config.yaml
hop_length: 160
experts_per_token: 2
eps: 1e-08
lr_schedule: "cosine"
Rows from block 12 of a small masked spectrogram model, named by matrix and row number. Rows with one number within an expert belong to one neuron, the router's apart. Each number is 500 + 50 x the weight over its row's rms, rounded and kept within 0 to 999. All counts start at 0. Numbers have three digits each. After the name is the row's rms in percent of the matrix's.
Before each expert's rows are labels from the 100 clips, of 14976, where the router gives the expert most weight on average: "peak in band" is the frequency band that holds the peak. Only what is clearly more common there than usual is listed. The data: two synthetic voices taking turns or overlapping, over music, noise or silence. In brackets: how many of the 100, against the usual share in percent.
# router: router (model.blocks.12.mlp.router.weight, 16x192, trained with AdamW), inputs 96-191
# up: expert up (model.blocks.12.mlp.up, 16x192x192), inputs 96-191
# down: expert down (model.blocks.12.mlp.down, 16x192x192, transposed), outputs 96-191

# expert 3
peak in band: 1000 to 2000 Hz (55 vs 12.5)
router.3 084:617450521472516552494565444440494569489441424493598516516465519403537555568511495413500438578465516498572459447427417512415568543535489510534411405506551425478464450476486532543470503515494509461490534511467450544548518500467463535511445539451503505487597489390516470523530482502461554430
up.0 100:495462484452485491450431542522464497534463468568484477617465414531475483570567502471583395555478551502550530465554444485432405485514396515570527541390439521531510570549453315507577424392503481566530461477584495546432509506539536480471544488474466426523520449527529539529457521571433521563
down.0 109:548495388467479514422515437518576486452515509458525456544602538501500444513593459561519492549509508514545413545450506528527639464468561491468517514522474436499479558450470621486465527457485513452477588488581587517581483488552543498440493516438455471444480474430545491505520498507534492545
up.1 086:516442502443429554503487508499542528571496525465501515488537471624585517455514475473592416495425475456555568513481400516432555497428497540378567536530511498451504549557547442519521480598564555470517522477521425552492570477495435487412551529483427548498544470519482484532516538504534457509
down.1 085:528537475555565507523482397543496479469436406486507543499418500445468571469480439388478515522471458448443501474432547570496336525418504446458485519528552508430507487516558643510473473544471459542555400525484462527496471599538458555531510395500447428521458524532429543513455422593475547483
up.2 107:392506512587436501551615471516495473459404508436506539498529437420439481407498554547553512521511556472514505435473534398533460525486511553462458501454490501373458427526474489537554490507438509387444469466515491505476512564514536487475501499493487491625495559395513476405473526369478546485
down.2 089:564557480512430543516536535504431498526434492473428434487545406534514505532457458460395416543505476477478489508567491558542505417563598571503466519480524552554582580633425506392530497510499444532477500477474413583434541488554527569543651513541576495463497469458525483516493531540513431507
up.3 127:565508484477544534522526515448454497557540412500491444547488516533505523552448466565549427500510512425530475563642503478469481384541383458516525571510492396490535458458471462516502507607494538469495522459497490512520430486456572493476475511522520514496460507490449461503535528449533414543
down.3 132:494445508501578494348473559489474456520540680506551494487528519477448409504472480450603451507499555427486472518467504530531502484530610505475566436541505485546437487439507640446463403484356538450482478451569537429562481458446437477496435485575550404446501479548582584518520532495451534519
up.4 087:486452564580533507485488464459446502560512482555399436463508494550526423547501508573520526435478508492537444585411467521440445604523449453531534465488509468479503471415541362445453494458470566539476510483502499463521601528572503444462591521534519525532520540429525497412461483500517553437
down.4 075:458522443417498441491483476544517522471456472378566484534469459517461492404502455494472479539527409400561463414501481528438498478532432498450532546430441501487557603477494576577490459423611492504448369491452545510457498484520504531449479491541521449528410467537533479497518451487547428508
up.5 106:431552538548476516534609466507515459476557482502569495467431544503501492445456489601469372462494489555412546412452548502489502613538506536517403601501424424425522522534567555456485448475495509469527481496472539439507455505527563479526497502585484392569511553365485469387516514517486503497
down.5 126:589528492532541579462467479551468488551497524556505464466543474517454437581494509543546574558536523536505465495504483429586491400574566437593481540519562518590523492428485534446451489449510565544478430527448549586580556427476454546582496524478535533569519492482558470520450480516499529552
up.6 097:592536426481462547566493538440521566559482503542529470510489559511389429443491542479529459546442521432499542429437502608443488621498498567542487542562516533550525491471569545541482443523548513461514429564591519477551491511461456444498520467484457444474514455506515459487530512406579471574
down.6 104:499584520465570464485470396558546427530504603475511519517507477399506516560567536562524571500534486445447472439505494502467518473457526525373436439488555491480539507534406495472511510507500478467555583588479481403424435501510494515543493531492448513583523537528416501540385417544360545537

# expert 13
peak in band: 500 to 1000 Hz (46 vs 12.5); 250 to 500 Hz (46 vs 12.5)
router.13 116:474502608570494486459485502542514471466574480501429579564573516463537515482424524603490568540553447473426546473499494376571542556500449510439439541472551473503453531538502573485537477528546474607472462396456445592498468450535422500488467456462518499514512569567522478532498565549516445562
up.4 114:583544492443475350544455573554526454549557470406482453462491516510612514403502496455525492539530436484512453583527469530530512607451430466450430575501538439429477490572427577418537518432556500509514497493443546460463484470555437456539470540528486479421496577490477499501473507541502435487
down.4 112:482454566537414580437607490506502494419504456607537556551544508449528571522482506515602476477465459480555513423545509470571509439495503440469455528523530531542534471492605465477578460571532513487487502475483502530505556473468569560474501468486525548589410414497478431498638508560416487483
up.5 098:482481492513538565467525509530544534677439484519425483492526601429533547446515391493537501467490480473574489488604523537467559480549546466417499462476483520438498440429545438586485461425481517485510529427506532529530503475491499489531503502509542442449576422438458520382493496422437525450
down.5 074:478457529570426479496420525494539470476587447553486452520516413565499443449494591490462452594503467500440544442518491513492493461482530526491400548601552515517532550446457519541602548603549488553442387505481499462476477433483499539438508428524536559641492549529526507554482550452525540526
up.6 102:588544511577529526434576450493518580377442506567516497484418446476486581535524545544488548528478471615489495501579391516497512393471418517475448471441521555421499524552466519580561477478494483517490472534467590583497388482522526468534487517456439424487513527497406538532596455559485483498
down.6 095:499584544450486463532544547547596519565406563456524494549538394601418530372504555554522467528551492483550482509440525544612466439453486559513538547603515451417451450401457485526484527468518439440540506475451407404447435562555466563512450558510520621448499542529491510411433510498489506542
up.7 085:589442488535483525506526461621547560536585568489580437523485488387592559354546539540519463528459550371479444546443458471496534522498485514482452528437561502527431423461380612515528543497502545441534483517519537531481503512512496464473411433528528481383466576495468413400553529521461475527
down.7 079:464543494456421426536429606351552462455509470448419471477502499415416487529447539513507503524507441576535551532476458460548513496402530482415505546474421435560558511502522466480497420535566489493597548518514512401506525566459524536511587559520493440482456489494404504585561490489478567486
up.8 095:474498523511415525558494520560476574372429548542516475519530525543508564465507559495490461493448508565492437534501489507383508522412513415479448464436462481511541530418454497518545580461505523459558551498492523436403422530501464448556508493495438496464492466495454464462521527535448534495
down.8 096:504500505468460425540517516525581599498494470512409475449557535561464510497483471528485487474422514507463611416546446560540515408626546505546419574515450487554597472478523519440565511450540513501434588464563479538528546410438544377453534552474502563556431535488563426451563561538530491490
up.9 113:548455528538440419541439542550483534432499423461613476552465515458515522516566409469508459472552453515546506438418489447421553647539520447565414625490459410455444494522362392441553485381489481471545568447429515550474509441533461480546455530461466557512555558368470505560491505566411541509
down.9 114:449500481410501493525473425518507518484544549475642578429473460480550478442412441399498459469432498501462514510394595522503578451590560524551498504533428405523492486501470609492493543479410417399503519571465513533463541437485494471480447450500465584455519472455362575465512546490480461546
up.10 091:465439532570454427558495531498432529450531477557547553542493412403482497497499463543499426455507516446565527486493484499470578541491519578446509549531439502487466530435461531555515508515478526422604483467452601523427436412512499479492550515566370468451523506462520500449608412512424491426
down.10 085:526458514502549561525549555443553480481482488563483466496478465492481448515423450422398546575508525571530448432510616486479557505513528530441427493426501461571479551526493562421580512521565509526389576535508562496476574484492481444431503510492492566502446539528473458516580490522617470451

# expert 10
peak in band: 250 to 500 Hz (56 vs 12.5); 500 to 1000 Hz (42 vs 12.5)
router.10 117:574506511537561600528484479476522483448550477621565532522577543491477488487486404457475451499488571497427598484513518494575543459517503521374650433475414541519545514477521480519457501498513476575552458521513555492503560506482589518538507534519480443528450539468514507521531562597569513565
up.4 087:516529552519553444468509497525607519522453545470400484481562528467545522518490435454539379481531517451546510507553471532501463440503427421385574494495424561482458462511511480502594595511478463479481528524443514461436591489461608479518462555459555499521536464436531460427325484504462491521
down.4 066:472567454428565491452412553505470431397558385438572544511545444461531533593421502480400512493485446506496482537522414478491499588496540491561414516463498451491537559525536564501497437452418506480465461462433465438563464597469473585425498488453460489418485438489470621516500531409510552403
up.5 094:567478471541449558456466587489635582470483527443486478544543531579425487514582481576536461501412422548543478546513525523556557459479468515548463550436452564517547510599548459570496546476492536499455529565451520536487452567475489479530428511407474418520512497499533547538555525480540463451
down.5 087:459580579508492562530507499435504406504470499619569478510573457519576511495466591604483496462412492567419468499508440462499533533555469470560484494476519452434447481428475480393488491470349492447402524461545534470455460536570558514583510474556466475415551554495509469468518461547526467518
up.6 101:564519497601479415503555472552497606472508482479399474427510507471431526535524451519508572578537521514527429523518558578503431503498598449430451529465530512448453464483449438501536477446560539510514530437571501629442539492491549510481581558511464461532486646562562563482483515459507532443
down.6 081:430601555441437497419492495544434536375566519468514460485514464514559535525485586528513524461547542476405521495536471570477461590430469581501448483482426581537529543609476472562521624503453516446592530409563500469565594556516478597438569511432571424547520549497447564476423557490505482489
up.7 097:422576569524425553497493596479488462536610497590470491465441522513408509556507569477521517465404465509474554498464537527482504590473488485417528474492475432447528452533477451400546574522589539503547444575488455491498568469465409508525498497463529501442525568429503517528533562496510438467
down.7 092:550467404462517459414436438455629541545484475464522505418555535494434454523533471409498406429521523472604386517482624527530544497574510547486592466513592583551530456511578470507521481477548480528465496510419565442539485441544583459425504532515558515463476529445446506460437452475459526483
up.8 113:536448515536457529473408540542594555541522465503381467484593552478411525476450517536520576550383529503476491497569510510498464473458524441448521441474580578486488532524542540532486534549514494475539468443606436546491509444560452490478448519554531510475570549556497478436430522422468577475
down.8 116:459486570438464467482477493458481493483494545501560416545489397563501536449528586448533535455428486464468449482579482535564488440539557546477471594508460539369449429429460505491532508445439517415472514373475428474463438444542413575455474465396476590497506478517494537422430446537522496498
up.9 102:486453532498517499537537478522521501391549531434529460452533458562491522509518572503533461474528425439495438485453486576445419547419549521487399515464504555477446486527473522507543492552566577464443490541618426501506532461530481485436497549504490483566514527469567549499461460556511494432
down.9 110:548470520383491442526511508558515494558444410616457504483414412524503514523507578409454466391563503505550513531479593443463461431409392394435519507516528547490491395502464486475529476499491473478586435481444554489504472530482524520536561504437494458501469557406497558488456542416615565456
up.10 102:534430480598562506440542595503511544490515410423487551470540508528480527543533391424483456542481577537550507500494481549510588465455535467436411537477523477470563447518575498546514498481611459435502421548405437483512481506488499479584482512474495427461498483491501430549447545479484471488
down.10 093:438507592485439472400480485518486492541581532553536493435445465424491569478477463409461503481391481421496533516507491470516390498490473470544453457507449498495415485470560505541489563470515551394441590399478453522565434547513571460511536494530550535488540471508615523437500414441495467471

# expert 7
peak in band: 0 to 250 Hz (96 vs 12.5)
router.7 093:408459460574517443434561549462484416400434517463541559469448491470533498496419482523550505478517482523509428575502584575482485500471498579511598507476439418433452477445480533546482458536493398537481581601513546428515525527453479531485483520473482587490535435541491487428531465535532515506
up.4 102:583491504400542603513438424520464530412564557367522469470505475503505463538563464504480562548482494396584502479509551475552493560539555484486477481519444487499582523550509572468468517439457487454470546482535538498466490539553513464502541457491401540500488491437517534545534551523522437510
down.4 091:495510521524558531492435512485474454530475434594558494544485451402496553466416600499448532478524545467425603562456531511403521466521454559503512530480519505509518460509484401498509549593518464539542559496499378596509490459477441687482466507543463470522443461519493486502542564474500550462
up.5 097:427470558440482415484446410480549489618486436485545543506537557504403443428495565509527537511533495426490478431451512508475596402524536469493486490459539390466529491503431553528523505530456486492473527541401443458421531512491462500514537498479498473479480478522486475434513511484536497450
down.5 105:555532513601532567524477462492455543427563493548487471487460398446445599548546491565453475506445593599468447470463437490548414606479426463499541512553528583536509481483533473468538482455482547524474492460480511483522510489564495486502446461452550563556456474522531561539412453446471539551
up.6 108:677541466553497523468523564522584525411418582560551416432476486449462502431458463459573529452439536502589490508494371523484539424471556524564554468484476575506516437418420442492450552476529474574522512496562493538474548452528487471478469624537519471459552526511486475442432434458580524497
down.6 125:513396500499489408633470561556549569536422533438490567547502528589554620542506548425427476483514512480393525472542511507492522593484559473500519445522566577529483537548504462502496499524509476542457504412491469508460566554483489379479470467437495576533449584471427437505519545570520503519
up.7 102:483449544502423453458371489486453600448547433535512467492459549505412558493590506495549485489540518451528393525485425527442486519440555427507493527481523494491552416455565514543539482474537574484372462537519563465454454465430431528492482486486501564509565514469512527411503475517462466535
down.7 103:490488491395601486484501458469499523481493546506455545514574507510495372428471485554604553551535541520581419442464547461485480501457502535461472469480499397492450540516478527380561579514498526511497530502531420495533530525517455700555420462461513444495478475626516596444520527537524528466
up.8 096:557433568525472442478408546576601478411495492522507468542588456560577519420494534449509491481507465462531512477598449431511567410453527449478457566399486508567465541575485507431544536441484509544588540482399559507519513494507410479522520492504540561420555518492533485441493488541508496450
down.8 086:532361479526426454585487446457621552511439482455556453481472530469535521509442481457532446495438570516461480418478464496386504513469411436498415560528442531503430512516435467573515401526488501527444519501470518384505468523490531389454511511507445556603481515469403490500459515486517545524
up.9 101:428517443537497515577431474482422446495487517512386513507547562580536485584507495593385537470507557571571509542553508502528487517554471539491450487596511537462543501436569553488469459479493468533482484477447481541433592535509483462457485560575501439590502517614561516455553571459492572471
down.9 102:578611496492490387472540489443584449557546437474430466481435482587520466374446490469561435642509521479527451563610513500581558617461501463514591453461507530495540582502507554478523522511534439585596438461569501480484538545534467537551543499467511533537533502472502537485470595540361419494
up.10 105:501511508416455374569496552526496515498520441483395548528441510513550512390528466494535476525439519415474483586456567453427471482509506509597475475508510608616513557464517484483504532443517538496509445524521425483460455497466539497532519453572588538465482473459526407560442455525544569446
down.10 098:547484483557540520413450444594497561422493491473519461526489422457434455556525498329423521513521528505502444428482488565592465433468482533454505553559439416546531421517482499482552524514508458471467460433512475569514567557472377575444526515467540545471498473566492474451443497561499399490

# expert 0
peak in band: 250 to 500 Hz (32 vs 12.5); 0 to 250 Hz (30 vs 12.5)
router.0 058:572508422483532436579452578488474421484453441431546550462529480491515476561588475538513486518487515584468480539442575483570485516474562470583471573468535447494528462516415503533416559526492593499465568577606486514473382503401590557483422564581580512459471439577495487439532564523458535418
up.4 092:469482507473468457539388547419517535570490452463391438483533565530441458532520487564570588456537548528487542492521471562627503470563563472486484515477474449496475527580550530530491497523431526527506426474446573446488469500421515460562557437455553440513524458464464586401559444414512475538
down.4 099:594488502513488592434525496444522491470474499482568430550526479433457411489469504492538590563498560448490497493530501498514543466477458553464600465524526465520498546473491446555509495485449564570463441481521419478529505533494464601488464553514476511468455520481486448486513478560495381519
up.5 121:530439484573418502505527516586572535496512427607376569505379601560477547528582481503503486498484469540471470460538510554514454526491577528503424561503557566457496502528510508468545486410520540532521396603566398485453512433520476462523482495490420476444423462528504563563443557529539456488
down.5 108:473514536441538551507455476477475495542523453528511537545481453490449475541508473582435468399474533511524340431463518535553524469469485490480524483527578527497455479377509475495424530531574519438462550513478493495485474487471545425524517553518517632597447462458441490510414507468539566538
up.6 106:511470526540474575576563500512520553529610423591477489471486587512496538505462370607486467491540513460445569524500517529548446659556485524545469572504501521367496426443547475447579431502560504596455480430519377536503554499588434439514454523515562450589522499524525462529547527557427483498
down.6 092:516512429520463508607416458404631515495530489440462574545506452509617488593569434498520420440491438445423422386392588505510452514564516522479519422469495535534488568486425471525509464450494480445539450515487530516472527538495469472497621536448475503569462523463415497461514525457542466427
up.7 092:454482430389486497507550475500535535450460444387484343413493587475501454524518593490525426565432511504492493540443562466448467487407494502467473564397577449453440444476527526569557513395524562480561505529520559451555548568514422457594548432499492463561571479521567486488411490475472490503
down.7 091:536446464471434520621522523519488534539500467474499549511546579422462459661403487507435522529411442478474548454454512483479520504485559531544490517556510508423503500427527556540435553526531454547458558442480422452525466414450555374472505527542490581435420570527471455499509405448465479540
up.8 098:492506573476553460504548498559608572523479493494407559500464501483525542549491317475527437524467482457525427384546506541554434504463471517539492570557441518463544482488496505593579431543525533446571521508635501522541469508559464474451495525483543415466539509562470449572491421444484531426
down.8 097:495517575461476467437536422584411537529481474397466505481603511497467407550554499592449580516576427439534454541482438486529448513467421514426555461445478517523509475444466524467555519456508490446483525454455502602513490526495499504540551540567552616525426487478494536487552481537544502553
up.9 107:514549494484503454588496431478469402460455511452503459546501445433427487592531482466488500520573470440513537411445460510457434481459512468413435523391523498486514522459471378497475444472504525525563478511456548472512425547509594478447507563511487513446551515403580493550564377378440524499
down.9 111:416608537453462486414528431531484528511575552497526566434537549504462458433509516491427493517591576498459586507547544459524481524417458542524498461502475521424505559377497526438500568439453510465503406485505462607486533542576473639499466521457577439512540475503556478555561531509508530476
up.10 086:445574540502541493492456476571452429572474424524421599463486518587482546505569548501557524506515542489513460541538372509396577454541510526521464493431500490512507514517528494437505512548553451542504511513475556482405599446539491486444500479514511523435464508518487524514466564449571544465
down.10 073:553518481502471461450561501533612537519428498590523542584447538437551396451526608434577442467557561521516449520436544468570485507483527505475496506519472471515495464417501404473514490513426438496502480494479468522462505491563514592532505544535493397555491542494464552537535471390557540471

# expert 2
peak in band: 250 to 500 Hz (42 vs 12.5)
router.2 115:420604563622475488414478617443505484487436534543526522502549497513514527543510557460468586400511550480519526424540513561581481382466559530403516544561585483460520452512544523561514551487465477477591523479488502556462456613437512478596511585450514575510463471440475514518448446518487571463
up.4 113:466575525456459327579467429482526527497477508481420469551520467491539439500561464510475470520441503523560514574516564465490437566488517440461433602435474414463514469556502574455468439483453520489571497472539551488539402523531451514546497574498411466492464503533490402601532575410462515515
down.4 119:569438488592508452507551420509498497512583499355591466443485538469438529567494475497493445483496535491535525553564477456442468429469460509521566519498494501486404510587517456416458533532392501508494488493533499482471535480590531571553529494528572555444539502452520442570555543530545461432
up.5 104:505493552492449504326514496525486554505460452461552442531435489423428557581494460556487524515540474457484586473598519515496461526494538493546390542520462412469432472489533491512493550455445547542523515479413540497516477585470469483485478491578539506518526511465518555482613590461405490475
down.5 084:540475477448509486494532462513434510389497623543550453566518485399530570525504434574514455531478468493525453459475520505446431497466512508528519488561446535479458584430385563478512564554536444473575530439559495443543504449569428444420535547550471522588533571451435615515541516506511532422
up.6 071:538538534477473493546497392602471500466427533500484501512581525482471357491526504551459497478483515528465452577486506505465516531602556433544433360501517488473465515528443528533569513504409452534538450516478491488487511405531507456520504499538547488513510495628558468445475571503551504528
down.6 075:569427467571375472586509536530548501447566555483572497487465546469511548492482497508538536501442414445542492477478528490383575480602506530645436428463490520485474516512548455599442462534575480562508524500537500513466491502495441270414504494551401470520523515503464530487530521461578478489
up.7 116:505468579466483456419555450601516526439616468474459508476531412565563522499501474419510453486539571484496479435433560502437460453571588499450464498582468502558480489480513473467596395541456475476561467494502476441479483480509430449526429535587505488511551479495511486535494479425497467497
down.7 120:538464561489450524636536506499544505550463496454461546502501433497513547508439429431504508508459522496525423459498574472346491475520458527471447500484496490509511490540499502526497422545491439397513585400445502426484534452495526502498549550467405562440458447515470448497481463439495460453
up.8 126:484439577477448554531469534568421482514531508513491431555498565483460543553484447564557456507416587515506599552521509547453465534533432462457524575531493466546500437516486550514620554498499501595441544493535472509499460530526526430500503561465462436493457450445520409506543564505517518520
down.8 110:444375523493424476585446656471528580528497486436559443484539516534570537540509413536507576420463516553474457453455452478411441477518524439470485528569479463514525516529504475567601444486553473527477532517520451503523407473537523422437446524577411475566458592418450555511502481528470579504
up.9 130:527491563442473540591615440541531486550562506492520486444505553500581525452426557601452502536482507468587533462437475496520520535548524497516540452524533507429491488620481573469521450469489521405493543546571515406437483529566448495552438521599555496463467509565551542448448483464535470525
down.9 124:425525495525534457473467531564491390490526458467459570547445474503550439406448518571471464513659474519557437532429475508530437571494547426477498446548492425477576513513559538500390496537539488512522491485591484491548524562450635581539472491499509481423495440421593426546544463482455486480
up.10 099:527571480557440457471556431550496556456603484562486591449511543511455521491530529471396556542557503515507433557608516516555505464524541471507491457580513470533573528520507527486485437531423502527536418521530505565494557480530461536424413489497583482584499617528579428423604487480487486502
down.10 076:497533480448442485545503535528529601457605480437536404466497590555469512534471517467460443501470477496547395522547524496518516497487500655458470490509380465508516496452449499522498564576429554476499472487530512570498499529496411573450538457552520434519531578506494512585513541536487487467

# expert 1
peak in band: 2000 to 4000 Hz (88 vs 25)
router.1 108:476586493428503409571351529480385521505433528513512419543492530542496440486537491475543511448508526508521531596526486524476460557594450498562410525555538492466496521567474367471534557504495461499479465482568486386489459518566410494515446528429476488553500494518449553473405495496483542510
up.4 105:585512526532481492515595496492468542490602401480508579419497574493603531496489507489464607645408505495414441513507466527519539517456575519498480470543547464505534468510520621499494404514537449511463539575452436547529514532457489485567504552500482545421528513532545449479490520570579442530
down.4 094:386481519464463424559542493466534524653404559448565382536449476444522487583422536508600434486449409431486520516512516487419540521519459477564540494532485557519466504446468415552532544512469482497437579493468490511487500474515529352427494518537472525525491481496418468464557548492475504499
up.5 079:521519509548449520374585527487503517487477436552372510520531584497496523475548555557483475525406538487468408456588429516485498364488529560548468586455516501404503568421535532506566547512522518487514485560488452509511486536516570418475549582483441504414619526538499505510544532511469473403
down.5 085:446470511498452434607496545517521474532441477480433421485468501516577613544488498484505503570414402562520380464479466461486540522498539485536504567470529567500449536479520480559569539444524477581512488554495490466404546417508540328454561531497449589489472545512440559433485550459446448428
up.6 103:519478337601492572517526499504485500456555544414544507472565550486536443429424489460488565515549569474556534487534485505604442520493575553448498490511513514647482521497492430574481604491480547521469512485496469539510575447489451472486486541555492485418450590561496532527468412458528515517
down.6 102:448531536491572515498572519556523506486553476476583621401510445448507529592429472398536453636453461496577380491485475455452570446421466568507521568556489538474539462465547493542514575464497447455477384545439470539505533458513542577521425540510507449389478405468499469472497521515488511487
up.7 096:534469482474438549518583490537511506512419494498438458482503450475510493514492458549585416475478538552430568560556491500447510595468480530561430434490478458540507481519541429419654494563487540486486482523573509491408587534479452459508486511535476454457615499393554522523464458451501545486
down.7 094:450570420572475509539516512489479484412571506439569598511522422552549465484502502603448524391498539511493513513414482571434405537540521431420463500489465387474503551504461450601497490475486487539560496474490470431454480524540438600569527475601494427489558479526437532498512405495395412521
up.8 094:515533390626441522523450614513509502530468445536534520498448517496542518520452407504537577450571573453573489571497519633517519489501578481464485580471534486448534481463533542503516436615496580494545429511424463487487561481454428459521538523416433494528507528530542467515512480539416422526
down.8 098:556467459481520574457574528544464514461521471479458530427537558412424379561541559443465484439613519458496516535487494595622550434496460509359516550503410479525467324499556524507474471372493477445485537464517580515560523465525426562523482549468527473433532431448491480489486542499540517480
up.9 094:453488444522437479531438490540569481483328495531526582460464567506568496518444433382492514464462508463505502544510545573617425468545568448506543550489561517488433515511556434495438545537486486521513447464476546478538499450544470445523509567492422388571476458497515459457460480456500485458
down.9 103:542489438541479608535527529502489485461572487494476509519557497495438515520500448482421500469477493488528527440522426544477535433429464490520406573510478508436571480481513471499508363436610481512477546515534573516504453500494445511408587499437528554482481528441443489564526575558551534380
up.10 112:478468465518518639537590514562583444419563451510478467506473438572472550466494579526568474497478477522500551508542474448545511338436481441478530514413437558464506461535428576548584532462578504579504465501465424518563429436544540502422506542513493475441458525580533472501586479547417448538
down.10 128:583621557495625489485509530548463520458542526494550492490469458451480373525482496474527470584601531388465436458507424501596437483427505487456505457446482488549510508569452569433475399528542575569547492471476502499442450609493467575506502496562493482498508505515545537545492454550463407531

# expert 11
peak in band: 1000 to 2000 Hz (40 vs 12.5)
router.11 125:469527568440497441499661430550469502503615508486496547475420499479564514550496511449506448597499505461455531411534479474560469466529517446487604517567492533453487511562482525481528397433551413443537523583378432484452458458533466494585485535546526558511504460520535477477482531425441525524
up.4 109:477431438521532467534528428544481495437439515341534488479471428514467497517540411531536499497522463520506582469524466521383546478499508362449536518491438529442484523474506488431580493489455511427497518476568521513450528495460583483482526475453438413420486525433528419436540442555458440463
down.4 108:486624480483543531541473503485471592565543533582476483473543619504552466501508564511450439457501517527358480550489579507556528496519512446432437422503535492527499416492456412543435523595538482597537499530465524514417448524468401556505521562512542517506560550468469394504443469563430388464
up.5 103:545510601470441459453464552554522461532537446631500570516375499461513519487576471489523392546508559508439531540475430483480560539509653441602458517466583460444496474454500565566494502583536537549515485450546517476509436477499388491502489529440527517529467568599452451432413529527512450531
down.5 094:424566556416603490520447424552494470421434556493473547589571482536494421570477475334389531502589502525495466410485465524483455497444433594495533551534531539516496547507628512549490475425501508516476524505438480579583535496469505569516496455572484431510468528489542458494522354496527550512
up.6 087:543470535608424458487421501561520529480366508383434454480596544447492502530508429490534506426561566514577491582548517498478490437476453534493508495452499530517490453460465454483528583548599541498523446459436562533534528449469504439530486498467461486513601547547537555579441511489513437514
down.6 088:562417498497485472492531470534469533459519499484458399482500477478467570548521463562442487542406477442496432470538496500612502570527466417490464503533512581575499509514595585491476444491542419486479524486410482479492406455539533342455506533546460558446426515531522519512412509563542626550
up.7 104:547543453534492454535525488585385507513511475387559439453538532430540550537518544478533493508454475477529466498624478549404548462456485589511457479496441546498468423443406512469568587519569508472562526559462523501472522562456497472516466564577517487497533511415593538490474597472461474442
down.7 103:453553498473506465377568529511499442600461533457559582461435462520453448413471504539532438518462511479477477540467537437583475434450474507467509444482469489483517487540484450504446487531491471499541477407571496527445402490480519613541464483572592553458549505429503569544492450477509495479
up.8 136:483481531515449342532461466557412484423422534558588607475426528395485471478536602456513447542480492451520483587427552481470547467429550428587583430484570411475479511599481475473552586485468493472577500478405568426459469423483510467540475456510415515625494449481447446526394532514522499477
down.8 132:513573524485525521460507358508560504427505532488486494476507505480523423490562338489551438540471506534468550503572561470505455481455372561496389496433443579462487558456556461552446527450589460536551549505565535516618437510503430509501479538556526484466377514564529472581462469439458557509
up.9 109:439481347560481528585483486486440519436515499441451434478585551515557482436540458511497540474502541489484575539554480535555489474504616433538487496500499546572450511544469457474551567465502561472559469471519486477475537533551502462515442578554545488387483580456507454492448452500542494499
down.9 118:500438447410433526588516482482507519454504520512532529544456548585483543442499437512557579497435497530505482517469487548551511505465450466479469551442482601508520543497600459470490434433439473569429533482477452585564513444469469544427527510448519484472461441510562477526543487442556549446
up.10 107:505486457548463483485533537482471419585532486500542483477512469414372550538529499627560584473483494464557528619546514460471477503428504480565583407543387456512464521444495460569517553551379516448459484500526469511449480486538412432490479593601447469534563530481528517516529567461490539516
down.10 120:413484529455490519514560378524501491574612543497531503470469462599581517524532559499486411556419521515534459482465545481474438520465476527471489478515518542521495543541421553486506498555492479491519496537502512432510471465499511419413482493492585515469445637442539460443454490390482577384